{
  "model": "image diffusion model",
  "dataset": "rendered scenes of toy objects such as cars, trees, mugs and chairs",
  "train_examples": 97500,
  "image_size": 48,
  "horizontal_flip": false,
  "conditioning": "none",
  "arch": "dit",
  "objective": "edm",
  "cond_dim": 256,
  "norm": "layernorm",
  "activation": "gelu",
  "mlp_ratio": 2,
  "head_dim": 32,
  "fused_qkv": true,
  "qk_norm": false,
  "inner_norm": false,
  "moe": "soft",
  "num_experts": 16,
  "moe_every": 2,
  "expert_mlp_ratio": 0.25,
  "slots_per_expert": 2,
  "shared_expert": false,
  "patch_size": [8, 8],
  "layers": 6,
  "width": 320,
  "positions": "relative_bias",
  "optimizer": "soap",
  "beta2": 0.95,
  "lr": 0.0013,
  "beta1": 0.9,
  "shampoo_beta": 0.95,
  "eps": 1e-08,
  "precondition_frequency": 50,
  "max_precond_dim": 1536,
  "one_sided": true,
  "adamw_lr_other_params": 0.0011,
  "steps": 16400,
  "batch_size": 256,
  "epochs": 43.1,
  "lr_schedule": "wsd",
  "decay_fraction": 0.2,
  "final_lr_fraction": 0.01,
  "warmup_steps": 820,
  "weight_decay": 0.1,
  "adamw_weight_decay_other_params": 0.05
}
Rows from block 3 of a small image diffusion model, named by matrix and row number. Rows with one number within an expert belong to one neuron, the router's apart. Each number is 200 + 40 x the weight over its row's rms, rounded and kept within 0 to 999. All counts start at 0.
Before each expert's rows are labels from the 100 images, of 14848 (inputs lightly noised), where the router gives the expert most weight on average: "responds to" is what is common among them. Only what is clearly more common there than usual is listed. The data: rendered scenes of toy objects such as cars, trees, mugs and chairs.
# router: slot weights (model.blocks.3.mlp.router.weight, 32x320, trained with AdamW), inputs 256-319
# up: expert up (model.blocks.3.mlp.up, 16x80x320), inputs 256-319
# down: expert down (model.blocks.3.mlp.down, 16x320x80, transposed), outputs 256-319

# expert 6
responds to: count: one
router.12,224,198,182,213,201,177,234,154,127,212,152,188,201,176,246,274,188,237,215,160,134,211,177,239,188,179,134,222,210,149,180,198,293,155,209,167,189,279,143,238,178,150,207,163,231,246,244,140,162,235,197,241,140,232,188,331,240,223,169,201,138,210,264,243
router.13,244,194,177,275,231,161,221,223,188,208,207,252,181,133,241,222,182,203,184,188,167,192,189,221,192,299,220,202,175,179,188,240,215,213,175,158,234,290,191,212,203,106,196,203,256,273,225,146,204,245,211,192,215,225,220,275,236,208,179,184,86,173,241,219
up.0,232,225,223,263,183,234,184,194,160,179,295,220,153,214,198,189,172,192,192,220,282,148,255,175,208,233,266,146,252,187,234,236,199,220,146,217,169,223,199,140,150,163,242,215,170,161,195,106,211,210,252,95,232,208,194,204,233,201,230,229,193,286,211,188
down.0,160,227,143,114,227,171,213,192,200,221,143,147,167,189,216,198,172,269,171,152,187,202,148,195,241,218,254,220,247,196,254,185,195,195,269,186,200,242,203,240,195,279,119,174,178,239,272,281,189,190,203,101,173,202,180,208,237,268,232,224,244,242,170,214
up.1,134,214,131,113,230,217,184,177,138,197,165,163,237,214,228,209,232,205,157,223,143,242,181,202,179,229,161,151,217,303,238,168,243,240,214,166,193,168,125,229,209,173,139,165,135,196,232,241,151,201,246,244,251,199,215,139,186,261,171,236,192,144,132,103
down.1,208,225,176,169,204,218,180,222,257,267,185,205,189,170,200,256,205,186,160,239,202,184,231,249,223,234,183,203,178,127,172,193,188,244,225,248,200,143,222,209,183,203,233,216,159,104,261,148,208,242,168,215,175,245,172,183,175,268,183,217,185,117,181,172
up.2,237,263,192,163,199,231,134,274,167,182,190,154,276,209,207,263,164,138,217,226,184,201,226,230,101,226,227,173,173,201,228,198,162,215,217,205,201,199,165,178,163,190,236,185,189,196,171,155,136,271,170,218,212,158,217,214,200,155,278,161,202,176,187,249
down.2,149,270,272,222,178,159,258,270,185,160,185,200,215,176,232,149,171,290,253,215,193,204,208,184,282,210,276,217,153,151,251,209,167,171,219,228,217,200,175,242,128,167,226,190,194,184,158,262,124,175,209,224,210,124,189,207,173,217,263,215,195,194,213,232
up.3,199,219,274,190,269,214,235,236,171,227,142,234,301,192,181,244,171,233,158,298,213,245,202,260,211,179,178,156,238,164,250,183,207,197,151,33,125,193,176,211,242,248,201,194,193,191,163,188,247,264,94,204,193,185,187,164,236,160,225,215,170,186,267,238
down.3,219,240,113,166,181,195,208,218,171,206,179,155,161,183,222,212,205,181,140,157,187,224,176,210,219,182,190,266,167,143,211,203,226,197,211,216,158,203,175,203,234,130,217,179,177,198,137,270,246,160,243,87,225,194,205,217,207,168,214,273,120,226,165,208
up.4,276,183,212,288,210,138,205,223,150,200,220,139,204,144,169,149,193,248,190,166,262,190,168,296,178,188,230,157,229,149,207,189,189,229,227,242,256,111,248,226,174,235,160,315,268,187,226,209,175,152,239,192,181,219,215,213,278,171,186,168,200,216,159,229
down.4,118,195,187,150,173,201,148,265,165,208,217,246,153,274,186,254,191,179,209,194,202,165,236,134,251,189,261,212,192,233,192,237,248,266,221,207,254,159,273,183,133,231,322,263,247,234,189,185,170,225,220,160,154,200,144,161,275,251,153,190,262,219,239,199
up.5,190,149,196,144,143,281,168,143,255,205,214,189,94,199,189,172,243,145,158,212,313,175,215,213,275,207,194,113,164,237,238,189,173,216,209,235,210,252,239,191,174,156,237,186,234,182,200,213,241,191,276,203,227,211,184,180,169,224,190,190,189,132,250,249
down.5,233,145,193,215,264,122,228,207,163,163,172,177,176,186,194,138,206,211,169,149,271,238,184,190,177,207,170,222,193,185,236,211,224,213,187,211,228,243,178,191,214,188,109,180,151,189,263,240,199,161,89,187,177,216,201,235,179,198,215,168,175,244,161,185
up.6,282,205,159,171,181,240,197,197,177,185,195,200,229,234,199,219,190,196,174,231,118,212,226,259,217,200,222,232,216,143,234,257,221,203,192,247,249,234,248,215,211,225,263,155,188,190,253,186,178,268,128,243,217,157,164,268,236,212,160,209,200,161,252,211
down.6,170,223,244,188,245,208,274,183,203,308,158,178,260,163,227,226,219,187,191,258,213,201,216,194,209,205,214,206,171,175,177,143,288,202,155,211,213,193,172,219,189,191,208,174,159,176,242,229,195,163,110,209,217,162,212,195,178,249,195,190,228,232,172,217
up.7,273,200,191,171,69,205,143,192,232,211,242,155,272,225,225,149,209,217,203,145,193,163,191,163,173,195,184,221,247,173,178,177,177,274,216,239,256,174,199,224,214,228,223,140,183,204,221,237,180,214,182,182,189,210,210,284,193,155,264,118,205,164,174,200
down.7,171,192,250,207,332,176,255,214,248,140,167,226,255,208,202,245,208,156,226,243,170,123,229,212,149,228,208,191,157,245,187,198,211,243,209,263,261,197,202,137,232,130,227,176,202,183,193,148,223,194,216,231,169,208,202,81,203,150,232,123,189,245,237,200
up.8,213,272,167,191,231,208,189,150,218,162,193,242,130,190,318,209,215,162,277,203,204,217,192,122,268,207,252,183,240,207,154,257,203,175,220,201,246,214,240,238,206,130,191,223,207,146,259,225,225,149,213,214,192,161,152,275,149,234,232,175,203,204,211,166
down.8,197,304,230,224,154,198,187,177,203,201,175,143,160,253,73,160,216,227,241,188,190,244,196,270,133,202,204,159,245,215,139,185,217,198,177,162,239,196,287,134,256,190,252,253,172,202,235,192,217,259,202,182,177,192,218,156,162,180,291,149,222,197,207,188
up.9,164,173,209,252,265,152,203,193,269,206,225,163,114,226,165,124,152,241,260,138,334,169,158,136,205,228,168,236,186,220,136,208,188,221,274,206,164,145,194,201,97,163,122,189,218,168,167,188,215,182,261,210,203,206,171,196,143,165,166,190,195,223,145,155
down.9,255,172,213,221,124,261,211,173,255,239,157,233,204,196,242,265,131,199,259,238,152,233,228,248,159,258,182,181,147,216,131,222,237,214,64,224,174,182,229,183,171,205,278,210,223,162,170,174,196,234,220,216,241,218,213,208,179,267,134,255,202,196,223,203
up.10,167,176,234,226,219,162,194,201,205,178,177,202,261,234,167,235,183,158,203,217,177,203,198,227,184,235,177,193,268,140,270,221,232,203,271,209,215,244,189,174,188,178,286,215,278,157,243,221,141,120,165,209,222,212,201,205,266,156,215,130,177,203,167,210
down.10,223,170,220,213,210,196,142,172,227,248,233,199,246,217,213,179,194,256,202,177,198,190,161,163,195,165,175,183,256,255,222,197,244,150,127,144,231,219,257,273,154,303,147,216,300,206,199,184,136,265,201,217,232,213,205,256,216,219,172,162,171,171,209,246
up.11,171,170,210,188,248,214,165,204,167,170,150,221,305,215,238,248,135,139,187,257,185,209,230,206,165,209,166,151,318,152,260,233,175,261,222,325,231,232,131,264,181,228,228,240,230,208,255,256,157,179,150,205,180,180,201,207,285,212,196,175,198,180,139,199
down.11,229,196,243,178,204,189,260,186,169,317,223,207,215,199,197,169,158,269,192,195,147,185,151,235,209,244,194,200,253,157,252,192,217,216,160,156,198,231,175,173,182,226,181,239,223,204,228,170,165,218,177,220,233,207,214,213,226,197,206,148,139,206,275,233
up.12,196,210,149,255,169,244,163,181,229,200,154,230,109,179,203,155,218,197,184,204,242,239,190,104,213,191,250,242,151,238,190,251,174,103,187,323,168,256,182,176,172,150,249,164,209,162,260,154,205,249,188,275,194,190,133,256,209,247,196,199,178,236,223,178
down.12,199,190,242,188,215,165,252,212,199,188,243,173,258,184,201,197,231,225,203,214,177,237,203,239,166,171,194,203,165,152,195,143,200,164,180,345,224,232,186,266,209,121,216,178,186,202,273,259,250,213,206,230,192,231,267,175,186,187,192,166,101,189,187,181
up.13,254,188,179,138,222,207,240,215,222,224,192,193,233,231,224,205,132,255,185,214,143,160,228,212,254,192,205,253,280,145,219,117,192,290,235,102,243,169,232,218,176,271,251,206,170,219,180,258,190,197,226,175,176,218,192,165,221,155,229,158,242,151,226,210
down.13,150,177,271,169,161,175,192,200,231,189,243,181,216,161,177,161,230,198,215,300,255,199,233,178,167,178,228,120,221,187,201,210,142,239,201,288,224,195,168,217,204,147,212,218,231,208,231,171,141,262,266,282,140,209,188,183,197,244,169,171,155,134,180,153
up.14,215,159,219,220,253,240,257,209,221,211,181,229,226,232,244,228,255,146,187,164,124,262,181,200,246,226,183,215,176,187,182,249,200,237,193,196,211,236,213,165,217,182,243,211,196,168,251,191,231,148,171,196,234,229,177,206,184,175,204,150,179,169,243,188
down.14,180,148,201,226,195,183,104,238,233,140,187,205,198,202,131,174,219,154,242,212,201,229,216,144,158,179,211,176,212,293,182,185,160,239,239,164,189,172,232,217,149,111,232,229,233,195,260,149,196,277,224,234,135,231,217,178,180,179,204,195,215,194,158,127

# expert 14
responds to: count: three; red object
router.28,294,215,107,237,186,278,185,189,132,202,108,153,139,223,159,209,155,246,210,193,243,210,221,225,236,224,184,141,137,158,125,197,174,187,124,164,251,215,210,171,205,210,204,226,255,155,272,297,211,161,157,244,202,241,168,177,230,225,170,206,216,229,179,194
router.29,129,197,199,254,223,182,264,264,217,190,151,184,114,179,281,214,178,201,199,143,148,184,214,189,187,240,195,192,220,214,212,210,159,218,255,191,166,160,204,181,202,164,133,214,272,145,238,190,184,180,164,182,213,120,241,218,174,185,200,253,204,262,176,183
up.0,239,224,194,225,187,129,207,195,179,202,244,245,243,216,206,199,273,160,184,233,184,131,216,139,174,205,197,217,184,231,179,187,184,241,283,215,238,139,239,195,156,157,155,177,237,200,225,226,115,217,238,183,174,249,148,249,143,207,122,115,221,219,155,186
down.0,132,249,217,173,238,184,132,192,155,219,120,135,149,182,181,182,262,246,249,182,224,105,186,248,169,229,205,203,208,197,145,175,199,209,112,209,218,136,252,190,236,183,225,188,250,200,170,179,113,201,199,167,223,225,292,186,167,115,151,133,217,185,292,176
up.1,107,240,220,226,202,106,228,168,201,159,231,206,237,140,267,177,277,158,231,227,178,198,204,235,198,224,162,189,255,203,194,187,185,213,228,243,253,214,229,221,204,165,194,147,220,224,209,192,245,174,189,222,187,130,245,249,181,162,167,128,184,189,239,193
down.1,225,143,221,214,119,255,148,149,229,163,196,290,205,208,179,210,227,188,248,150,216,212,200,221,154,232,235,256,199,192,204,190,230,235,149,207,214,199,228,187,219,228,223,199,248,220,165,141,233,228,168,265,192,181,123,132,239,184,231,156,209,121,168,232
up.2,224,219,219,159,255,155,227,198,203,175,269,193,269,223,144,186,186,285,193,230,218,160,179,186,203,182,230,159,245,166,186,201,145,230,211,200,154,189,193,273,238,156,209,196,202,232,117,207,155,260,186,246,133,187,241,232,259,169,239,256,245,206,155,133
down.2,163,251,159,151,132,206,229,151,176,157,204,261,222,119,255,215,136,229,205,189,153,172,214,273,176,201,193,214,171,199,173,177,212,172,201,191,219,157,217,178,199,216,221,166,238,174,252,232,201,263,253,176,271,204,189,204,149,211,151,149,173,198,157,198
up.3,204,192,194,191,259,255,209,238,173,182,171,186,281,234,128,236,165,246,174,124,212,167,158,173,171,192,176,186,229,202,183,210,211,201,130,220,221,161,206,241,178,206,231,227,192,211,86,203,207,161,240,195,219,283,113,169,251,214,329,143,283,157,182,252
down.3,210,230,215,151,153,116,205,261,220,240,266,257,140,232,256,176,229,154,189,321,190,184,189,185,167,173,194,183,215,194,154,174,213,248,247,209,192,125,198,238,244,213,215,242,208,202,121,175,173,229,203,231,218,166,278,227,209,189,328,200,262,207,199,150
up.4,146,134,214,266,292,265,128,286,203,186,141,155,198,127,208,199,242,181,217,199,200,128,201,184,192,183,226,228,289,193,132,234,170,250,202,211,241,200,137,272,203,196,142,246,244,220,151,129,206,187,211,163,207,224,121,269,169,212,194,208,230,183,210,142
down.4,236,153,192,143,141,128,247,268,189,204,304,276,194,243,208,239,223,247,195,211,201,136,212,234,182,190,193,163,259,215,119,202,186,210,199,245,253,167,176,132,231,192,264,226,253,199,188,254,201,253,211,150,211,245,261,121,173,200,186,226,195,199,194,172
up.5,177,235,209,223,226,167,207,189,175,178,181,161,201,156,207,135,271,81,226,202,191,175,126,304,198,169,183,161,216,220,222,186,215,234,247,204,132,231,202,204,199,230,195,210,192,211,161,144,223,243,173,162,189,84,259,202,204,242,272,204,201,185,263,183
down.5,294,224,209,182,122,225,161,184,238,218,219,225,180,229,139,233,238,298,194,222,217,152,240,157,211,204,173,233,223,208,278,203,210,226,157,186,116,195,198,160,250,206,229,184,184,213,180,230,213,173,205,188,215,55,147,193,174,162,276,213,183,219,173,214
up.6,206,195,236,242,136,212,194,178,210,248,203,268,205,203,218,277,293,205,146,284,144,182,195,211,199,237,206,160,243,210,206,209,165,224,142,205,242,273,223,155,187,221,268,222,204,233,255,163,147,240,238,213,206,200,203,211,228,216,257,181,262,260,229,181
down.6,221,218,277,142,176,226,195,219,198,263,283,167,216,275,80,173,203,168,195,165,233,161,166,179,173,221,242,236,266,192,192,224,203,222,257,184,181,254,259,227,208,179,147,203,187,176,240,138,186,281,180,187,152,164,181,242,207,170,227,274,188,180,178,234
up.7,239,207,142,136,188,279,202,193,180,185,195,147,221,132,140,182,267,214,156,175,245,198,149,234,205,213,245,239,223,121,173,146,205,227,179,176,210,179,313,209,238,157,269,193,205,198,184,206,165,204,251,154,189,266,157,257,249,149,244,211,213,209,135,214
down.7,126,204,114,227,221,219,193,175,200,179,153,270,242,291,217,203,219,244,192,225,173,181,178,264,194,206,271,198,224,242,243,167,193,229,212,209,266,213,147,173,239,196,135,218,214,196,228,179,260,235,232,207,202,289,200,138,216,216,174,169,190,170,177,261
up.8,254,217,188,160,250,169,228,217,274,201,233,195,266,194,199,199,156,261,204,218,194,210,170,174,237,174,243,212,169,202,239,191,178,239,155,209,201,169,193,263,226,215,262,212,209,223,242,217,167,249,234,218,184,175,229,294,188,157,241,250,228,116,200,224
down.8,177,207,234,244,169,205,186,145,207,270,170,171,190,285,165,139,207,219,269,260,326,218,229,159,203,195,204,189,160,249,191,219,215,193,172,288,260,213,162,214,183,136,229,211,237,171,268,230,166,306,206,223,228,222,199,214,222,145,177,152,226,236,185,118
up.9,174,221,256,227,206,208,137,197,212,178,285,221,241,224,186,181,135,283,116,147,191,206,297,219,184,191,210,182,223,212,212,222,223,176,246,181,173,267,209,152,155,211,273,189,201,181,177,193,212,184,199,133,209,252,183,186,206,198,197,178,234,183,128,172
down.9,256,237,167,163,197,142,218,242,195,211,135,164,151,177,238,172,131,68,133,240,204,181,64,206,246,198,228,227,215,196,251,188,223,181,177,190,165,206,206,290,136,197,186,228,223,207,231,171,270,196,192,151,212,255,206,188,182,175,185,194,195,196,251,215
up.10,187,128,170,186,208,183,159,168,229,223,189,205,152,248,130,139,184,198,117,227,195,100,172,125,227,212,202,195,144,228,222,170,260,241,228,203,165,212,249,228,140,179,214,166,179,162,216,241,144,156,247,155,233,189,263,209,182,183,176,147,211,191,154,191
down.10,205,128,185,180,237,135,212,228,164,224,251,199,168,180,221,226,137,246,127,228,191,145,278,273,64,198,216,187,159,236,200,196,193,244,239,191,198,239,218,143,160,176,166,115,234,166,162,123,169,253,236,251,207,179,85,196,219,205,207,208,217,210,190,182
up.11,181,240,159,197,222,221,192,201,170,191,226,248,206,242,172,210,200,118,243,187,256,172,134,228,146,159,257,231,196,176,100,149,222,185,295,229,189,172,225,176,337,242,269,224,199,204,190,166,315,211,187,177,173,187,171,218,257,228,150,175,186,136,206,228
down.11,212,245,134,194,244,105,204,241,128,177,220,218,201,246,168,188,155,223,216,189,209,170,251,189,264,153,219,126,217,243,90,204,178,185,195,213,225,204,216,241,274,189,175,186,221,186,197,190,252,227,196,214,185,261,239,192,221,164,191,146,129,222,166,196
up.12,197,259,257,177,273,221,211,175,219,278,132,183,186,267,197,235,214,216,113,226,269,142,215,225,215,216,239,209,138,90,211,198,232,246,139,158,151,227,175,262,139,205,247,221,204,194,293,169,131,239,168,216,181,171,249,213,204,140,151,228,242,228,172,162
down.12,191,145,185,173,246,239,265,243,287,208,202,164,284,200,281,248,182,137,228,243,176,125,216,166,218,176,217,212,149,191,218,205,205,187,192,141,122,232,145,166,142,184,171,249,125,202,243,216,223,229,142,225,206,196,210,244,222,167,203,284,201,250,225,140
up.13,170,220,254,244,258,197,221,286,320,209,257,164,206,203,185,215,236,92,191,242,155,170,148,214,250,195,141,195,167,202,209,149,251,191,196,221,249,134,213,172,241,147,127,189,249,207,160,175,147,246,210,143,215,190,249,251,184,123,243,174,201,211,207,146
down.13,261,218,266,186,187,231,223,121,255,167,249,183,305,292,219,242,182,198,99,234,309,165,237,173,162,168,170,265,142,194,237,269,242,204,130,259,269,170,236,210,202,233,212,238,223,225,116,188,171,136,224,141,251,123,207,240,205,162,168,218,267,196,259,166
up.14,209,199,131,203,239,174,189,207,201,192,222,222,192,152,306,154,161,202,221,177,204,231,173,285,191,237,181,209,188,210,195,223,243,276,240,184,261,201,112,198,180,174,109,147,243,193,208,114,232,277,262,269,259,100,133,225,243,194,186,178,227,185,159,115
down.14,208,188,186,302,210,212,213,201,171,166,235,210,203,164,140,215,126,160,178,254,151,211,153,190,144,221,212,175,209,168,225,152,210,166,182,194,243,240,170,174,167,144,211,122,185,201,216,216,107,139,214,179,148,178,244,175,251,253,174,203,263,233,268,234

# expert 2
responds to: count: three; ladder
router.4,215,214,135,206,201,205,254,155,167,196,286,200,237,152,218,214,157,240,235,248,185,271,145,190,182,152,187,204,153,245,176,211,165,178,238,185,215,237,232,286,170,197,192,156,199,135,233,201,240,196,125,197,182,203,236,290,194,213,222,222,121,206,219,217
router.5,181,220,284,312,266,178,224,190,166,183,230,156,204,219,259,273,155,140,168,207,128,210,240,207,190,163,205,229,238,199,190,191,162,176,155,200,248,235,210,182,212,206,254,199,259,137,233,198,174,171,219,270,178,197,191,236,127,180,178,164,156,222,213,170
up.0,214,222,132,190,202,237,248,254,227,188,133,197,159,216,118,180,197,169,266,173,207,231,190,182,118,228,187,193,184,235,137,253,228,270,221,199,229,270,95,236,232,225,125,107,147,212,156,208,268,223,211,167,210,296,172,200,133,137,150,131,222,199,274,243
down.0,185,172,231,162,215,217,108,237,226,228,213,253,192,209,295,208,197,195,250,207,224,189,191,281,309,208,232,191,181,157,119,179,208,252,188,195,184,253,170,141,242,201,264,120,130,207,154,162,320,165,193,212,218,314,192,196,121,260,168,157,185,210,163,251
up.1,125,237,250,191,286,222,229,245,209,184,189,212,226,236,253,237,200,180,150,217,201,98,156,169,304,173,246,268,264,229,203,278,157,180,112,248,254,146,273,114,242,228,249,125,221,194,202,235,187,181,169,207,200,196,196,153,133,179,186,205,208,221,254,157
down.1,275,176,159,158,136,272,141,193,129,197,166,230,197,198,187,167,222,245,248,251,181,112,204,227,68,214,238,168,243,172,194,222,168,170,274,194,212,127,175,230,189,211,164,141,143,202,162,139,176,199,152,209,189,148,230,197,145,205,157,227,221,247,202,186
up.2,165,235,153,222,203,200,215,177,240,154,187,136,213,250,217,224,248,271,147,236,180,189,164,203,237,146,206,334,202,244,202,201,148,222,208,271,201,166,290,164,260,157,209,242,222,207,195,179,254,220,184,219,188,229,215,174,158,232,130,233,159,177,143,167
down.2,218,149,170,243,172,142,210,190,226,151,213,143,152,198,168,151,126,200,169,192,191,272,173,161,207,179,221,219,170,193,171,193,210,151,224,227,180,237,176,219,239,170,245,195,245,190,216,185,175,218,189,214,198,242,162,159,235,256,236,220,226,243,126,238
up.3,260,190,249,218,182,214,292,187,241,225,178,234,192,165,271,106,174,262,219,172,212,194,212,232,277,189,178,204,151,258,231,166,222,199,163,193,246,222,196,193,125,229,238,142,171,219,180,162,179,204,155,152,215,158,171,193,209,217,227,249,231,168,151,194
down.3,142,207,84,186,199,182,113,228,229,202,194,172,176,267,127,238,173,161,223,214,232,194,170,192,105,201,174,162,178,188,223,187,211,170,236,199,249,159,189,214,184,207,163,124,244,194,173,222,145,177,160,174,187,202,193,136,163,236,246,305,201,247,231,219
up.4,270,172,228,197,170,208,154,228,235,166,208,153,219,247,152,267,180,252,120,218,199,226,246,153,175,182,267,220,127,196,209,228,205,233,159,253,131,146,263,229,224,176,130,190,223,213,179,156,203,202,210,166,183,174,206,135,250,207,236,185,232,227,146,166
down.4,162,211,123,284,187,167,260,256,223,195,213,157,164,170,272,182,188,133,149,223,213,268,160,226,274,183,208,160,163,124,196,209,248,204,193,206,134,167,176,128,257,171,279,218,127,217,254,200,272,223,185,175,201,179,219,228,165,130,211,209,172,153,255,201
up.5,137,118,205,113,247,215,174,139,187,180,213,251,222,155,199,257,192,182,196,124,230,220,246,235,286,173,218,141,217,254,190,176,212,183,254,178,201,174,121,214,175,146,158,201,186,162,208,189,205,220,238,117,229,159,151,136,251,227,214,172,197,155,122,167
down.5,187,153,199,273,181,203,199,139,218,241,183,189,141,243,192,220,191,205,255,198,141,262,230,194,237,124,213,221,206,177,192,241,143,138,132,193,202,233,175,148,188,165,215,221,125,176,231,231,251,196,192,148,220,238,244,202,207,167,259,182,130,195,190,167
up.6,241,224,236,152,170,220,165,233,153,206,149,249,163,270,213,162,173,129,282,168,196,225,239,233,181,229,232,170,143,210,99,202,226,192,165,187,139,228,236,160,220,194,232,265,234,202,186,168,172,223,213,152,230,145,150,234,212,170,236,188,210,176,237,176
down.6,176,184,145,245,277,183,223,241,138,170,257,182,235,193,153,203,175,215,234,211,215,194,152,192,238,231,183,179,148,224,117,180,213,191,248,227,131,232,271,215,217,223,163,308,233,194,193,205,103,193,185,165,184,164,248,150,240,223,244,175,190,191,167,148
up.7,187,201,182,185,207,187,179,240,217,209,221,165,191,210,167,164,186,198,180,208,204,236,199,213,152,206,174,206,186,217,302,170,249,231,227,210,221,220,176,230,232,217,174,258,168,210,170,210,264,193,218,193,190,167,209,197,166,263,200,179,218,181,199,181
down.7,244,178,209,199,169,232,196,224,198,194,161,289,208,209,282,193,210,212,165,175,207,248,233,210,211,181,189,199,253,199,322,223,232,184,157,214,228,181,207,178,249,222,199,284,185,204,188,154,296,222,224,225,205,164,173,199,158,138,217,191,177,200,209,243
up.8,274,271,228,217,241,202,163,209,213,185,199,179,251,221,140,328,218,220,141,166,187,202,216,224,155,194,234,273,211,143,191,195,198,218,153,189,200,139,298,283,227,206,208,118,207,209,209,185,208,178,242,282,222,212,204,151,163,269,284,235,226,200,215,268
down.8,205,240,181,165,218,247,227,220,181,173,225,237,201,175,211,197,254,327,188,191,185,189,209,128,238,191,192,222,198,171,78,177,165,216,214,206,234,165,235,184,167,185,238,127,192,198,177,106,172,199,169,157,196,244,244,238,172,181,292,193,186,220,210,201
up.9,176,216,207,112,139,223,161,175,201,210,145,265,203,178,194,220,249,252,213,159,162,235,185,195,181,219,291,145,189,163,168,299,176,181,190,231,147,225,224,180,177,176,195,161,212,190,156,205,169,179,273,159,221,228,111,210,268,161,205,205,206,196,149,191
down.9,205,191,176,225,245,243,249,157,198,236,216,125,216,169,212,252,183,136,216,198,206,226,169,222,262,232,223,242,169,208,233,175,186,175,183,214,159,206,229,164,168,170,195,166,189,215,181,161,134,163,184,156,193,248,178,179,260,212,286,158,220,217,286,230
up.10,160,299,224,178,207,159,217,230,246,223,187,193,186,220,229,153,116,219,231,160,200,213,269,232,156,228,150,145,251,199,236,195,213,217,292,199,269,251,214,258,242,254,197,218,204,199,168,179,179,186,221,241,203,224,231,187,171,163,212,169,236,158,81,200
down.10,250,234,234,207,193,246,164,226,219,202,168,247,202,145,192,217,127,156,252,223,215,207,129,177,241,206,154,265,233,206,292,213,209,176,117,205,235,251,251,143,295,208,204,251,184,187,173,228,178,218,178,229,197,259,149,187,184,245,227,189,228,179,261,204
up.11,257,208,227,221,158,199,188,217,240,139,182,176,244,208,135,304,232,262,177,177,188,183,199,218,111,196,247,276,198,236,140,221,215,251,155,268,185,158,260,137,229,220,165,235,243,220,178,194,151,160,244,208,212,212,127,113,165,272,130,250,222,147,162,193
down.11,233,185,126,207,236,287,253,236,238,180,201,194,242,223,201,173,174,125,151,212,174,194,138,184,300,192,207,159,178,150,191,229,241,189,178,225,175,115,175,209,236,189,232,238,234,178,190,187,149,209,197,213,134,256,251,316,206,174,158,200,228,219,213,225
up.12,165,231,131,189,211,165,201,238,216,204,103,204,166,195,273,280,188,238,211,196,203,133,168,154,208,185,196,185,231,225,168,219,200,271,172,269,206,163,256,243,164,141,193,155,230,212,152,186,246,205,169,204,147,174,185,253,188,211,134,257,198,171,234,306
down.12,168,242,357,154,250,167,198,200,191,171,242,175,292,217,155,178,199,201,243,163,194,155,187,209,179,169,147,194,218,201,139,183,158,203,224,267,295,227,244,210,162,139,195,186,217,239,160,199,166,243,174,198,127,188,195,181,213,190,141,222,150,161,142,251
up.13,205,145,221,322,176,207,204,258,156,217,215,170,209,255,208,282,243,255,186,225,203,180,197,170,234,248,169,169,219,163,255,179,181,216,176,195,171,168,248,143,238,159,207,217,283,251,197,226,113,192,191,266,186,204,193,175,256,194,177,179,228,153,207,207
down.13,242,213,113,279,104,162,230,169,199,195,240,164,212,200,240,235,217,172,192,236,271,199,200,239,204,137,233,229,170,186,241,129,183,156,197,194,174,150,231,197,263,247,161,180,158,148,239,230,222,109,167,175,273,214,206,129,149,177,240,195,197,191,191,127
up.14,212,204,181,261,150,187,176,200,227,209,196,141,151,182,234,179,221,204,147,189,211,177,266,299,155,262,156,220,209,165,148,193,207,223,256,206,206,227,174,196,66,230,239,154,209,198,138,194,199,161,297,174,197,191,131,189,246,169,190,154,233,222,142,196
down.14,214,208,198,133,258,272,237,240,217,206,202,214,222,176,166,215,195,250,192,207,215,187,163,150,162,211,222,241,120,246,163,189,140,198,232,188,225,266,189,220,126,204,181,175,236,191,174,174,117,211,252,213,162,178,207,218,285,258,246,177,201,246,176,229